Rows from block 8, named by matrix and row number. Rows with one number belong to one channel. Each number is 128 + 24 x the weight over its row's rms, rounded and kept within 0 to 255. All counts start at 0. Numbers have three digits each. After the name is the row's rms in percent of the matrix's.
# filt: filter width-3 conv, dilation 8 (model.blocks.8.filt.weight, 384x384x3), inputs 0-42, a 3 kernel for each
# gate: gate width-3 conv, dilation 8 (model.blocks.8.gate.weight, 384x384x3), inputs 0-42, a 3 kernel for each
# out: residual pointwise conv (model.blocks.8.out.weight, 384x384x1, transposed), outputs 0-127
filt.266 103:155134125145128099117141096137108157119120108101152139105151125151155120135128158151130117114097142137135164132117123139133177099141171161104139141124107164116063172085163156108120131130130169128125134144097113137142154111102115111155122122135116117142185137114161119164123138112132114157166122119182122137107114126134135095141100136154119158166117136130133173101139127099111168162126153
gate.266 100:155110155117107136106142148125139108110132130115124107117100121128120131111130086102136142142114132117129142152107142123122125126122081144097126140107105134134191150131128152121129128109082114114162109130173108116130125107137153105150121107123111128090144123152109136131094140117102131076115130149125121159174107127105111090129121102109108113142104135103121075102127095112131125145106081
out.266 100:138135121092167127151147140181157138112099148112129134104114143097100143155097128080140128109099144105129149105123120126140108124117122099111102148119130136159119202117131128119121131168131161132156141139136151126163141148121156155144124117113122126124123139065084170175127128187157161134130139137127124160166155156079113118099176145160084185128099115139117136150152119156166119138134
filt.267 105:165102098137138098122132154122105132154137114105105148105119122116119119131141166167148177132107083171107116146121098135120122114119149164139100145132076133152120142135125151083105122126120107124145154136140103124198126124101142105085150125108124106093141109133155134121132142146148130123170141133149112154148118094117133116169121088190142139166113097106114148092127156145127108156130113
gate.267 104:145150136111132120135130123130124151128124123103120092125098115125127132106129104106156113130128163129107165144111174135138133123110102118140143089129113139153164132141154127139130097129101160110186106147144149104145133126140134145134101146119101128134159128142130131146103140112092135091115150144157136186133138103100134103086152130111110136108166137129102123120136103093152102132100138
out.267 112:113139128117158136143147126169112134106060136113139190102109165172121157156119140114122100101094118081113143104119096135149072105135093108152095126137167106116125198137122127161177098136147129114173135111142127137150120132144154150125151136087134143163165111108167156124134134157177126141148120142130114160187166135104143123139138097125089157168136157141144142141160125148175134134136
filt.268 098:155181100121116128148097077096117200132116104124125154098131163140134133167098138195141113093113154089133116101109097098169152145130147107173150130123123143120111107137163114141110136126148096153165153122115134127150120130115105192118156156140126146167139135094138135163174078112156106136155119104124164143119125094172088112160117133144114170148142099137129147126122141132139145125137136
gate.268 103:123159112085106127122155137175120118098172161152116145141166134142109088148120122141117122103153107133134154101160144150116128159126118108108116101126116115111138158114134118157121135103127190083110129157120174121126120112125133134114125105103144139089129121104103104112152143139124153112135139131159092116098162161114109115102132133134125138115119146151113101188099135142179164107125098
out.268 112:155124141092141138111133104153091122117139081116129151096118095141152109123113088152112114141117117078113072113088140102128135135132107134115117113117118112143177143173143127164176152155182120102144116124107070115092154127160111127146140141119130116163137146152120134133129151165140151139113129119125114159156149108076168127141117082133147148114127161096112134085125126145148133124146
filt.269 101:178135089136127124132133160076129098125114136119120136146085147154128154140160146188143131119135089139118113119131119142121106149127135136122072109137130149140115102169096127112119113143130146151133157120152156114143159128117159132100167110085112118081145130109135175107122158159111136102149150119155134099134101101132138143112135086139154112171142067130112127118141143132122109133151098
gate.269 099:098138124140125144143154138108130130154159155143154150150121119111079104105114112104090135136155140125151114153149149144107105107110096122086128132122130135109165117117139125116130113108126131105128114162156127105121124118140113114124102085129101127109123087151134118113122166160099133110093113150094073133138118138113114105109130139139118114117130123105104075135153168120188132114058084
out.269 094:108134143109151126161139126097081123099102112120169138093148137141123107158147069157156075124119118102126156108133105122136117156105114151128114119153167134132137170177125147149130102170150125125132127131141143135188143159124165164120136164125129147214140126110137166172100134127107139151125102110106113136134156141106150148128138086150128153127147139159162154054146148142160087132139
filt.270 093:140182122094123151159120150119128120105104162163135130097116122096119121119129130104153116127152118092132088126127115134125077141131112063157116087122147086132160100151119078154129111100148070153118144168111139115122095133156118174107074154101115154106114187134121142101152136152137152122101179136069161108100143136107114149095174150075147126102184120127130121155130148136162111098118096
gate.270 095:115116174126118125100158143165091132100101154143116115131071115120124089133137064087171095165103171105094179145104191119111170154125090146083139139088119119150160171103137160089165151117095145118134074153141144146099162130124146082155106116109121079143157142121108121132098146104144103082106134110132122132171088160136142081150106124137091092145114132142097102140147079111094188181094107
out.270 088:116115130176112164111109142090101144128149138128146102158133145162159127107145111166086113164132113121120116159108111110113176135124127136122163133142125141115124115159142132131157116130150123133114119132125105133121123125167104121104143160142123133154138125148152112092142156094114131137110099115116121142101146109139152111111085135090118082178129098104163091121104125081136101117102
filt.271 106:091140127141134114138084130142158104108101124130110169135116131099111094101137175097143142140155115130130115137120136129121109114125186121164100111132132064130108104166128150151107110126147123119117102111149143124179126139118099151111122150100132147103118133105139186109108098179115151131097138130134171107114120115100113141104162126128177137102166127137146147092084165137126128127151107
gate.271 103:154120119102144154141104104148127131089132118127123126112130116125102112101150153112114150139146129134138159127133133149085119124129133105138149088158157136110166133149147135172149106134129152116160138105129153085127125129158134152131141125124127134129168124112103126231118145124097176156120160136152138168132165089102149137090210159099158198124164153135136161118112095131173151107108175
out.271 093:132137161101076121102154142134138126127131127123146155078148125144115118147129140167162127135122106144153189132100141136117103107132117105116138112127105088134119126141129115113135144120163135142097114152132132116165111095100159091181139115098149144158131115130145159106125098114139109159137114090101122097096144111096185150122112138132163128172082112156106110107150139142109159125118
filt.272 097:130155116110125161126116095122122151085108126138114086077141149110128132187139095175113089105113159119134148087115137071130147164131087088117174107135154166128110117123119101141150129148128124117138134117084165119088125119144114117138156138166105141152140135101167113144165130089141103087156110113165140146112143124140129104135122134158089124157145129151116100110115103122113141112098138
gate.272 101:130108135129094099105134169122166159116111155153150120169149125108145126118082145106091126152154063124080128143138110148117094138114106154101090148070112110082110120107125139123148139100121123072104098134134136143103135100117108091111130111064101134132117170154140081102101113202114127153105103175106116147149106131113078126126092123140082145141084130117095129116188159123085143174110100
out.272 095:154151149105115110162107146123134151147130154146150155102109134119103109150105140140158107121116140102171174130068148140108101115146107117125109109157124118130088150126070113080125147143162128132148145136146141120171134085141143118090139112088134108125133133115098157166144128088129099155139122138136115127132164138136135169138153119121086138172098141177122152127132142100134110118140
filt.273 096:145160150136137139131131114133126101123121117131122089145113080117143122111111088115133138092164171139119143108152160135111126109115089143140165130140131150163145113160134144159118130110086144128129121156151111130082128138125134139147137114173172119150132192133152135144129107083125134097145139135155139127122140119101114108127132133146136098139151162139125084113113066123088123152130133
gate.273 093:128163134132094117155123128120132120232090178115125111189115130111107118121115135110152161106128114135108137161112133102154116087144113124118123121075132109128175138149150115130155097088125082107140143155144086151117123106124157123131065147123113113117104175115131135145142109144178129123153120162067156141142120149124102120144104155181093180119122158115123095113134102156129142137114101
out.273 098:141119089131119096153117098169120139169107135094094155096111077123141126098146175142138194098073120148095108103125129101124125118128126131108159084138099097085095115122108114123101115095142140134143107145110139128146114142114131109084135077155133101069131149167139131105153098159145137123130143124124124080139098089148077141113097121104134144103152151135054121126116141107110147123159
filt.274 105:118098095126134115122138135125123097156093121135141155146105121105135110118142157068137112131122076177093120191120094149120124109132160126114089149139133103099077134116082150122120139142155155105114099117093107131148124117112142094118081130116119094105072142089128131123144147142115124124107125091111112115141113105113163154131125094144122098122107091117118170111131115155106107128120126
gate.274 102:123113126118096124137207165136101113164162127145150115126130150138097152128141109120130129115109115134104103134162101116095129107131121119058112139110104126123158152105086118116133115102113105082118164160135092131152095083144162091110102079158149076134076130184169122100156191118155156106155147128123106136128142135121115115152123097171139120141120121121115124132135140165109107126117109
out.274 108:099113152115135135110172153106104144072092115124108125130122157124147100119167132107103156161164124126111160139161139148139154119136173140114079170125128132156123152161154132144095114155097153149118132155144154153113150116114143112118107179167151141156108129152116133131105121130107160149118115116111120138144089167116125127105141151137157140107130117132162098140120152133129117173142
filt.275 102:157187129099117179128137094128094170112169121140097145083140145072108128159138132156133102153086166094146083141147126137114128149131114119128154107116189137165088177134170089165177114107169104133117152126107136133081110157152141178123099094134116126156141126119128128110144131126150123146141158122120171127130168167129125161141140172129140104159162126130132129143085131142133168150133143
gate.275 102:121145113094116131082159116128118131127151128139090136141131166064150114131116099115097050126143162154184147139177173147156133158109121137089109119126142172135092161119107139135124141120133152135100087115111159110117123127118163108107126091114116098107104122110146156126099139125127106103110103093131092088153130132096113109136097104160129092127135114126100111116074113139142109138136136
out.275 116:150126125107137159146134137141112087115065170135158155131119120097148172152143126158160123141155150142130151119123129149127100161092093094129168156118106146122092161128118129095159104132137146133111134134126162135127073101135112161161157146117141131162117132083154154166122094125134097105148127122163126155138167114096153114146157133092078102161119117149158152134145103086182116080143
filt.276 100:185160100129163143154133116123129146121123104116135150149168149135157141076119096087115133176164151160115095202155117180132119111115103120143114094156128098115099119133123173173086096155149125129124090121147133116115132160133134132094108141151122128115174165111132135105105134125096120098106146118134141115170167109084140121087140094109147104140150084130115080093118170127135122176154094
gate.276 100:128113143140125137088129105149162101111142105173117125184131108139137111075140104091128124130151166129131163124140158127133159117137119154123134140116131146167099131144114154126111138128127192148141105149119130144123125126133152118115153117161171134100137160091139124140069134109091151066107136099165120122128127106083136105123131105122146093110112122102133087139137081107099124144147111
out.276 109:142127122112120107111146127131168105153141077118133119120114099105145075104119155142115123126141115102136117159139167092107137145173147154127174118123112137137184087134142120160159128140149104134160123128131113118133138171148136161154139103202110132122165143178156094106145172151106163119100133130084150111111131103136148129135119114142151161098109163119083145089131117137107145133115
filt.277 104:125152120118104099126127115171137136113168125161134194135148133130084097136117163133140195139118083124136102120139086134129107130111154123124115113117112084136146140126138119116076151104118133076126139159171133105170117092092124150114108106141152136111111111123116137163148155162166136143122154157119122160113132065115090117128145129127139175124146132120095132186143182166170148107088078
gate.277 105:124097136112120145146138132084154179121113097108107136094133117139129144125111130169064136093124159115162133087184134129148157130093125105099126093120141142078085072134134109123146100116161161153149144090113144119135111094146114111126158062132090098145137096126144137093116148128091103112119106112152122135098097132127108147089079110102123091116066105111127136126115153119114151093120121
out.277 130:103113108172149128145154132098123165128083102112130105152108137111114128110136108133132124115152125103111102148148107162165085099139149128131112138132147135056118110094125124149131092099117119096109111117124116145118125153106139098096101141151130120137113098137110122098109104127150126125153092145125121151154126140148099090131131115130125123128167103105138148161126085137101148123096
filt.278 102:169073112112168132091144146105111120161109157107125105094114128121152124121131081127131093121125149130105131132102172136099128143124088153107128122141128135101109160104122129099098097147091103127120120133108111111089127128111178108148126123090140117114105090112175089116087144103146125112118116113121084055144107121114185100140122103135099113139095089140126110087155093126120103168095155
gate.278 098:188135093107108117149142145105130152135157146118115150103140162128133112127095107146116094129166123172170143140152137158165156123094115127123098100116115114116070137151130152087084082092125128138172156160138117112117108103116160132128145131091140118140143111082170132095152132145147103114161135108167114090131124096091080101142109093153134098166120071137075100108127157170146149139097095
out.278 087:093073124170097117091122115108149073128110130097110111122123111065089114095106099111117150104119109111112173129105100104117109131098127111116090103168154126130143118132133108109041156149118164161156105151142134142151180098063143158136144122155140125128142134164138134113123124147112144158115112106133112082114139146121102137142087137109139130116157141143094127130139168152129147149164
filt.279 099:128157155149116102144161078120114146105141080151146152116105089141120098141128131151148171162120128107139111136157099109123139125112152132108125153126099121159119133155160149118127143102108127143171128164130125134166121094098099124133131083119112080118175131161096125154153161114134098111149159125134127178133136084146115094164114117148136115142137125119098127145144149106114125136089105
gate.279 101:172146114113130125141131125102127147138165134152153155144135167127111100103171120101159063108120136125136144129120168121110140136137118086120112099160138088127081087148142151138101118136152100112138129173109140118126104124142162145104121124074126125085105125088106160106142159134093160101104150096126125095166128124095154113095165104103177124096157119112130112127129150150166127100098118
out.279 094:105136135120136144136133122121091165123147078122126091079132144134127108120104123129083102138099099096138117140114138095139142100134105138133148119128120114129178085122112135154135122132139105110126135123126103114116150144163111116069112119114103145123132141123071090119117167104091146155113112121087134111122139137114108128076117104130120151128159118109144121115119120142100131159108
filt.280 100:148112160135142118106117133153140134111142120087116109105108109113126119094102127105150132178114150155114162161100173186150157108112122164170118132126130157172124183147165157104124126107125175167145098132124111126129140142125159138151133150114161167110157138123126162138084099128098133101122124131158132143153087129097134116139138109107105115150119149095140121099130072115121119132125138
gate.280 101:123156157125126138135135114139128145145137134160135090142139117073134152141136109146138144132126157131154131134113129132117138130168110134111181130110132112178189164096148115121138128133129113153146127150126147163114137137145104155156105159183083167173144142179157147142140129087147132118142101148138137152131106168108134132130116148166092108159129169138154128146125113145121110108128154
out.280 094:118129099122135093124127117141144135132136135113130114108136107132123139143119136118124172100118092172079112107113125121111132139121144118123164133083121150107128129094140131073137113131121124134095117125126147127127102151099146081162067113118125120101105106140129107065133087146148162093167161106145159100165127126116151130116131163166167160125171140154110118121186133106126144128139
filt.281 102:111131113134136136124120080126141176098123097093123129090138166125156128137161170093136112135131143149134150126113129164143152125129167142132138137160159119142105134174156158157145147143206146129191063108058123105176141139193152144117110140153132154139104163116130123123103143121126151117102155100135149170134133121123165171123156130121123122126150132147159178085137129117125132159127158
gate.281 103:101117166151126112103099132140159090126109146138149126163130149138123146103121110091149120145102098180121132154101124181123147123133137160162127154091111117123133117128092107104155138132108187129116108131119140151140148126119161140161118151136137150137068131144172121125081110109098135113071148115130147130096104159107112112102124106129154108100116128135123141092184115138135112153135149
out.281 109:102140136126127113148128176119111183180134169113182133120128100201141141117141112172132158135099106149118198120092101165071125149134135129087143118115095097104153073119128109113150058135143120115099116140139135102155119153094147092121088110089128127137114069142102106077137109094137124129132095112126125093099112105163148140109111137139166096137115171172109096094140155124086123115131
filt.282 107:134131104121142133142126082130095174196159107110128147151128142104131143091123128079151129104090158170133141161095130154163140072149141132137169111135122114136143130110178126137107108120141128114175098152125108136155120130149166156145071139157127144132106110148132132164136115088123139148139110117119125148126103089089133121106130132136116172106128127125139137136134167129149127133116166
gate.282 104:138176125138114148164147074130090114114133082101121159135115103114103118103117154102130151137089137113131086143116096133105119081109176126116144119122165141111118101098134107163171112101180100099157119132115080104171133098158126130106108119179126113142133129126139135096128149098123100114151164086127172143144147147121117169117136166105133095151153120116133163129104141089127142139095115
out.282 106:070129110126109108117083115138100114142101134116123120127102109164109133126117072082057124118121092105130116095103063100110089063139146112114108101073119110092074120087104099124120088124105100112105117109113095107093091092135104093099049121045110110103125070100071105055109103042089105074109139119115117144111134139117145126106119155132123134124169136132155108109168110135158115122127
filt.283 103:142163106142159131109118125127143156166152103124129143136114105108110114112109133097134146161092159174109106183131126130108125135129164149159112156155119128177144162151147199207103134139148124135119107123121120130166144177146171134100097103155140163112131155133126107133105103118149125105107130104119154118210176105120152135149179117154126113136161104131140127095124124153155103165143126
gate.283 100:114107158111115124128154152144154125118152183137115099101110155121120125144116042156099130163133118133117179149148154142108162154104055114103141125126107113171163176126115109148133135122083128121117132133149148111090120135129130137151134092146105137140125152148118087107144149114146119093123140157116129131141142150133129096132143113133109116129109138115110095143138105139130126135088095
out.283 101:132141146130148147099140153122110130060087148120137112140134169087153135159118143109093114148161136115107153142136108155121133106142141097123134138097136143126158140105143144118159105131114121106099119114155142131146110115112149137115144171162143156144113116110131126075114145115118126106130172107152149133132130151154189109135156135143081129169127123150174109156170120098172154128143
filt.284 111:132122123126113100138150082148094179099176098100083141119117128161092109121091129136107136150066135143120150122131133149110178108077158133127144121103096132120116129110151082124111112073119154077139156124108115066162129121103124140160158094148156124148159112107119128164134137091113143131139159087120112149078124093116098092114119114118123132126123107110106153137135128127129152119116167
gate.284 106:129129165111145097131105105130145133153129143148164138134144132123120107133084122093092110097132142126107157134136154111122136150109149099152119134153109114109169125120128171178136142131105110095126109118132132103147122122112139113152070117127102134153141156139100116120141097111145130111122127106113126141169146154128117114148153128141123117124130130141101141123141114156116122145146161
out.284 109:111104089133130093095105106111070164104132121118125101121111116149105120097116116148106061090101090119122078100101100125122113089136137138130125112078111119067155087091108126132133109069111079078123110095105075111130114146130110075105063099063112114121148111119137085082126099096143109099137149141144155137162145118148141114131132100144146134149180113107135153165143148167122135113096
filt.285 104:135135161139128080153125094127140139152163070141133161148183132130133139123106103128109140122137124127171146138133127130139151125127166116130129135148081148171123124120124141165104132137105117116174129099139123101199131134090118129158117146173123141129146124175132148148154137098141133101129143115116129191132154083122101069125151077122150121125149123122125144138111147111133078123147151
gate.285 096:146144130115141148159152126117107166095182114148102158109123139109113118139096096140109121095099175118133099091155133115104119151077104067130122085129135122163130080141140093171139109099142148138122144161137158093124124137128128149115111080146112144119133142125119145116155126126101140085124155123151163133094149136123105126067142129080151088108143104145121096142118166120149150096117103
out.285 120:105086138163126138118106121142109150112151104107115135157111136161123112079157096117118084126119139112135084122127122133114067133140118159091138111108133089106142124112102095190169130118115117092165094133098102130121143125159100138130137134095133123140126091152165119077146159107173114150154147134139126112150133111166109123174118098122178098152180140104127147124118147142151124138120
filt.286 108:135116098151135112100136129148130104147136139101115126141102119148095112125131127098135129137109117148113132150143121142117140133111172149130129153133114131139108155151104183099114136136128144104118102102120115124145162141124140123142136089140162045126139107104152122093110133114142113163118125104144098085152136138137141140154111121128124106138125102162101152093132141138090115163117155
gate.286 105:133104127139127142114133146129114157159156116102148115132152132127135127129129078149104096135095169161145147126151170114092170117145085161108134135129139144112139165116167132147140123137107134125149134123131095161083144123116139124146165092126143096136121104157152113117113141105162138107171112130144135126160138151138127098186123118197157106193101128128140093097109094160116147147125123
out.286 130:113129155124157155140160142093151131096134109112123136136104163126114127156146135120118133129170124114112160123154124171138119130108148124136086125143156108163129152160122146110114157099117155101133119138145132150120161086127130171113164144153155130178126109130114169167123147117133116182128123103135112151137126181145147104165158102148165154143174150142165112141155162126101172126129
filt.287 099:160100126102154125164109140127134147140131188143130144095181197117151114131082122149086097095109111137142152119128150134152141154118119097145106094139122113106118095095121133139126100146135146168102135096136152143134103158134141142142119128066145145123151121081128109104139091144132099133111098120146120107122116146115104122110089105091106142116090101159136125119123161164123167136138084
gate.287 100:135163150159127129136111136128150107168108097116127147178085132159119123115119125121163154133153142155105081138146097138125095113121136156155105145121113119145079134186092125130117142100113137142084123163170109130119169115109144135107135127145126126123122183118096163118113109145164145131142164155114182138147121133136091114131144130142150114139154133132138108131119139153103135133171100
out.287 091:128099105111091154109156098139174081147135097121110117126116115076175160099126117099125140130142122114137072134138120110170101138154142106130160152088147106173142087104142117128149101167136117104124130102127096127079129156119130137162155138196095142136135131091161122116118148167107125107113118146104106134107137120135135101147115116132108147130135141075168149121131096125156155119097
filt.288 105:136130109125140157141127084147132157151141108106140185125141173144112117115135165149138139098108164082136133108089136087111123086115152123129144113137160110114109127108176130112187099144175095103108161128106096123149111143147130113112129142134147136119142108133083151146138139134125158157156126129136126151112103162134146134132134173095149206118133170086129147152160139139148144073113154
gate.288 103:086133154123095117134119140163152162103104192165175116153141153100131133126128096111136098124143134108147181123127180141143159120156095128120138110083117115117131142135168056096163154122101167139128104151139152179099132107126104112178096164092083131145107160148147135125124133135123125151108116142117141136078085165120116089084113121128116143084117164114134107195186121093120156122125121
out.288 100:136089108095118097115140122153099100096064129118108103140116098102092155119130117094139110091116131109114115087127099123115071078117117091112130160141153123114155122099101116138154100142115124131120117118109143128102092152114102115154105115131149121135102108097123109118133136105145108126138119173148150144146143134121126142144161148126113126142150149122182154145127112153154174151122
filt.289 095:133128150087109135131149129109098173175121140140149125127118156099104157163145095151157140056130136107125121117115124124140151165150094112096169111108130148130141137133143125081167122116096113111127110141156152154110123102136159110164088114141102095182106112174112139131141146106143120143129111137118106149158099147140114107134098143148121121137127151165141124138120141150125147124091129
gate.289 100:128129142105106123128107122083150132129113106155201117098135107095099126106149111117131128104150146097119120131149156102115161129145117096129141108130113137138146097174160121159119102126113084117165138164142134150131088093113115133141088111122060120130116132147123152132105160115090165092085154127088128125131143103103106104113180111096202106115165101078125095123165126115165108091119129
out.289 103:153106111121123114125096088104125133129134118143106088139100102088138119113178111110136113112137158102098082086123135110142135140090103121125144150118133142147128076118113134081125103136095089125085144102120129114101114112130100134107140155169099124141126099101138119162105128127106122101121140178106150146118087111148130139129123118121131128125139133112150177124113127053148130129127
filt.290 101:173107155159152135151132148103135090163129154104135112136138123147139185111126127130119126147132143141118127150182164116097134104100139143137127158151142152106143104129123178107117109131137097106120152153157084100135138124152142106135146114114151100104155108135124142102119139120139127128144151110120104089178108167138135150157141116141152114172133130113097124078123115144130126154127148
gate.290 099:132136134095119123122163119108110113141180164198141147129172129099074096152096127161071126119126128132129157141167135120098168173122136108093144117116146146143128133081122125149134127100126147098103149145114161119121080127120168099149137066136091128131092134087166115141158135129131126136121100111137073076146149142109114111149124140162112165132118131116096126127118111161129166119126150
out.290 099:130149104111117147129156111175156090135094122137087119118097104136191146131096135121134159104123122126106104118145089085167138103132132098130120103089126127139170131133151164093143108122121131113116131116132138111127105125111108112122175130149121113103120147090134122135107105138120154090135160126096108140118109142096135087117136091132121171134077108111118134136127087093136161094124
filt.291 095:153109164136146105095138123172111134119143090125114132140124063128127127124109156116169159160143151131099176139129126144126191109098155158136139148128127111160089196133145169078163134105115128090118135149123090121130147132098173084151150153157183086154150137143128149193110116141154119162149143129148120167163101121111122120168120153142135145153133190117082165119132078186105172134103168
gate.291 095:121110211120113131108143117153145123160111152150125109194098131104101125113117064082109097120142146153147149145136180153133124132129076124114147137097115126143115122135120115106204143120084123104118090114140135135089128118140126114148110123114133110138068123165145121150114131098101148108088117139106099164118123170098110076105116140109125122105117170129145093123122091153113143126139135
out.291 102:084138101124123116158100103109114141136099128107137119118107138129088137129102092100082130092118103113064112076130074124108077120092059090124114110144158147107060162059091139103156112088148151128129120123129149144143126100111144123147121129106145140128131117130161148125145099109147107118174136141138147172159143127165086122143160125155150126154157138135180146135160131109144126114112
filt.292 097:093091127129128127076129112166152139096114145155152132127155097103117100162103164126095135156135118110108143132113121132096120195125151139106127148100146125137163178095164128101137195169173155126172079103119171152138154150147121108150126136122120119151108096087107109124117130140155104125102087122127124135148099133137136164147097160138081149130083148145105142167163139151100160140090120
gate.292 100:121124147162126122116118115163185168139109110114129133111087108113111133122099130145120147167150133138159141134133124172189118124115131175138139158118107118086131179156158131139139130098120128123171119127128104098156151107134147158142142121136168184166112112171152173137106118128161145131118125159118145192125074110129094119171128139142108151138107149151146155087133134176153110161149146
out.292 093:113155152136143168127129101116134154168145116128154131107169133178147135116129111172139133158113120167145122135071140087173149136181129137129143122137142151171162126122129113131122111145171096134119132129126089114106131162122102095112094134142119128118159105148105080101157146111120164138139100097100128119126165100129159150118099134167149136157132115096108107099166114137118109143110
filt.293 109:100114147129124093134124153158146119146117172153140130150130178123178119125110120131109144141147103126147166139149142129164151119143118118111141115126085120121171130105138107126121133131073104139160128133165140132143135112102078138159127138110090149129128140143171111127147127128138125151123085178125114155082127150121119097119100137149088194118100168121115137158126122121111145133138137
gate.293 106:130108130116123129146135098149174184150146111111140139116093102132084139060136123075133129151128162112144146172129142101131150086114122092128151102121143155097145116162194142138117097124137136124207131147130104107134119117128106110142097108151135130151172108143094139125124157117084158098113150124111145161149101100084117113104161136089157124074127117060128113119151145094172126115112136
out.293 108:177115112132122151143132132155150114133137150111123148161124169110118158126115161128151171137112140134120113125131138119151110172130111188161130156127136170136112127169162138141149116150110142103136170120154134141107122151139124145129147152137115134095123146082077138168111102148137134085136166153149098153185148162152113097121174118150156146133107093122124145139083117103187099126132
filt.294 096:105162121138104123095123135149104117127109134144108115165072156118144136119178112112209119137070152139119120121074150122125132141159125131130134120096124133195137092133104118085098157115115113126126075169134156163130151123115115126126186169136133115105122158122125138116100144125103105116096152123128150106114086135124160112114120102113127151104151133122127104128111131090110107143113140
gate.294 097:150122170135127121115129104127112131146148098111116134132156132119123134107119114126106139143133144156177163135156134147127169120111123154126169131122092148117146149103147141130127126114098107120163126146157097108146147122116162129179154113173149143143146111158106141176110150115157164132135154141116120172175136110120120074159147130146178143169136163108136124117114136161135146130144142
out.294 082:131150111154103091129116161141111169139140182142142168129133145160066142155091155130148180098078130152111197116125168143119136151155097143164098122198160104120127097115128138108110145133150150159135136126138150145163162085140143146090139085088124120117136100185146156133132136131138128135139113151125124127113145111178099128106120120101134118124108163159108147125120125123093163106107
filt.295 103:102098126140154146157142167171145123097112130149121138152138087168153122106107156118117147157161147120123098116149119144110091081081126126136096115130151105138128134129131086114145121124132152137107167134146109099126098126126098088089164141108138125126161170149119147149152125169108121150130144147122138139066112113116112154100119160079123138114128125093093149176137137115073134081130129
gate.295 102:100101130103113117120157125136164128152150152162169139158131130107106118108150107115099156100128139135155121132184130159146130122118110131105167100144106125124139148172129086112108117123081160173097138144168148138124118095094139149165090029158119112100069086140102154130125168108115154149125128165100116115105103150088108086102114130144160159083096122117133086163147130147151143095150109
out.295 105:080156157142141139143135087127139136113136104123111095086117148164132132151142152145117128124147101133112123092138087110166126084108147113148141141144139146152092151187160146150136095120129118129146110113117136156118146112133119072133122168115148123140157143155127149130174105176126109144157121109122112137159113121111100133157090121108174095166138100110135104109149136119129128117133
filt.296 100:162131099110128149067156139166138114138142153173101164181147126106132099122119144120095140131130131142162090123158136128135079159090117152123123111131162141106125160149147148143100136116143160122132123134154169097113145124118149135111135071095152127093145115071113109122100148155141150136132156149172137083162140129095124152153117146166159169160134114138142089147125149149144154127115090
gate.296 098:125147130103121092131081142115161142114097122175164141111107132105097141157104138179095129106131106113135114092139114113151150167140144093156101106143107154137121106157128087171126135130122144169108155107138180146151114133082115180138134113113097175144140138129099133126147086152125114135124119116128169130093138116143085120119141108114114115117130095138156165166130146119134133100152138
out.296 084:130116112118099149136145114105091067095095150133147110107136106100101164134158144122122151130112118155100138104075081120142143134106129088148086168131148133115158158117151141088115117161142130145118131116147082158121121139098124104138128154140143121125148149110146110118109101131109143109093093107140101127113130101101156116119101125121088128105151112094124126077110129138141136090125
filt.297 097:128154161134118107146097125122150118111159130143134136145174118140072111106119150119097146130167106139148140131181125132196140115130156105190102111140116081128148089191113106132142114113118102142149148107130130130144112141104098188143134113119125146137135129102114154169132101149116159105120145107116120151098149097105052115086145118094166120111168130118140136135111091118163143104178126
gate.297 100:138124142122131107137148109077100164140171159141105135124119171131128144150130061170111049082134170086155177099146192097129145147121078099123142113138104156141145101131150085162133123124103112096145165126130145095106113148104119122171149107113097124155118124147147100119159138103119152133133134140129089109105170176147134077119159123142153143121163137108117080150109124108152123098131141
out.297 100:137129133133126090107121134143176156132181101147129139133171134128106085132115118181132143125138085117153130172133164124090145116131148132111118112132112129163155116188154135146134196124150153143121110143123144119084198140112150128148136124124142134141134163172120153159174145159094157144135158127123137108151117144160147157131110146131179122118146161152115116123139158152112133156166
filt.298 109:092131120110128157139132120142117152082115103093100124086107153152145170143144121149130129100152181113142146085127136143128170094126130123139156106156162148149115131147125072138134122134138141122180133126116109121129098144136089143124166140192132128160143149147137146149159124102099134118166155112163129136058124119126145135113143136115143126110164138117138139140091117080097124114145168
gate.298 105:111153181136087140134137127115139091129125165141115117144099089121112112110119100129110110140171156124157148146183174140153129119149116123115135136073148127127145134164140131129178121083108135157115148125120125160096110119135126153169131106113115123124115147155132133144126117111119141131116132122111126118120136169116069116131123151134145106119121163103141107102095052135122119132174163
out.298 119:091140135102110114147080136146125165146151142111164127119163128162108128133119087102113112132115123147109149096116123126075100145100099091094144128111083127119123144107071131103184165147147132120104127128138139102120120100115130124156100109068117141097123140097091126143167124073140091117154160125144155121117125085149099154132158148154164102138143145152143138116119153133151100123160
filt.299 106:128112120120122122116150124110120098157170134148116138120108066093105078133144121122140152123092131167107138126111136168089136167130139121109132134119137095142117119099146131122124108126112154105099142134138144112121125136102153130133121104128143123135078107111178138148111147121147165141082140116117115120111131121121148109134140145134148115129127128165117124078145110167142165157133120
gate.299 101:184165182122117134124083159119141135154136139130125088149163095110118121084120126114103141166149146145136156180133160167129161118162099147159121105111115147140154129151149104178109104116106125121157129111148133141122131148154147185150128160111097193106132164154132118157091104145094174109123148152119166136149193103068097119105155113123155126149158147089156131114136112117147114143158137
out.299 101:111137127183105144087116149117121138104162129155112113155120140171131142136133138159128137108100119152122139154133113147158160088164153124166116110139182126146171097113122151124135127110141134107135128116135132131125183148120123149093164130134141146150128136200137128114141170098130134160161104112137112083128149132168125085116096097114176127136181169101135153154115123112090193123109
filt.300 103:112124118156153151096098129150137110093100142158148117128127121100149161152154131134153106147141162155128136098124150165119139165141138161156116167160154081150124128137118174152118153157163158163125103152106125137124119140145161144116165159133180173108084136125178161091107127127164149119094150090149161069132123159144171157158164118134156094136148103165152127111118133174108107162155132
gate.300 104:146130116152109138142130164105146094170134176095127088100143121083115137094133120101127116127118096107104132167118128135134108103133099137133112138103110157127128111162081139139121121124111080112090098134119100121106167116142112152108097114105098135087091150116135088092101149135102160129108158143081137099141162130112121134130144114118143131132129121102122121062177107125140116161113107
out.300 102:148126107151140113127127117121157105158174125119126111141098101109140123122099111129144146092070119139075147082090099104117114171118079123144112105136167143133170141111149138126134118116168146129138122121137124130162178172106171141108202117148123138134137114165190112137143128175138147129156144110122124113141126142171135128139120065168103148117154140129113175108118125138111158117158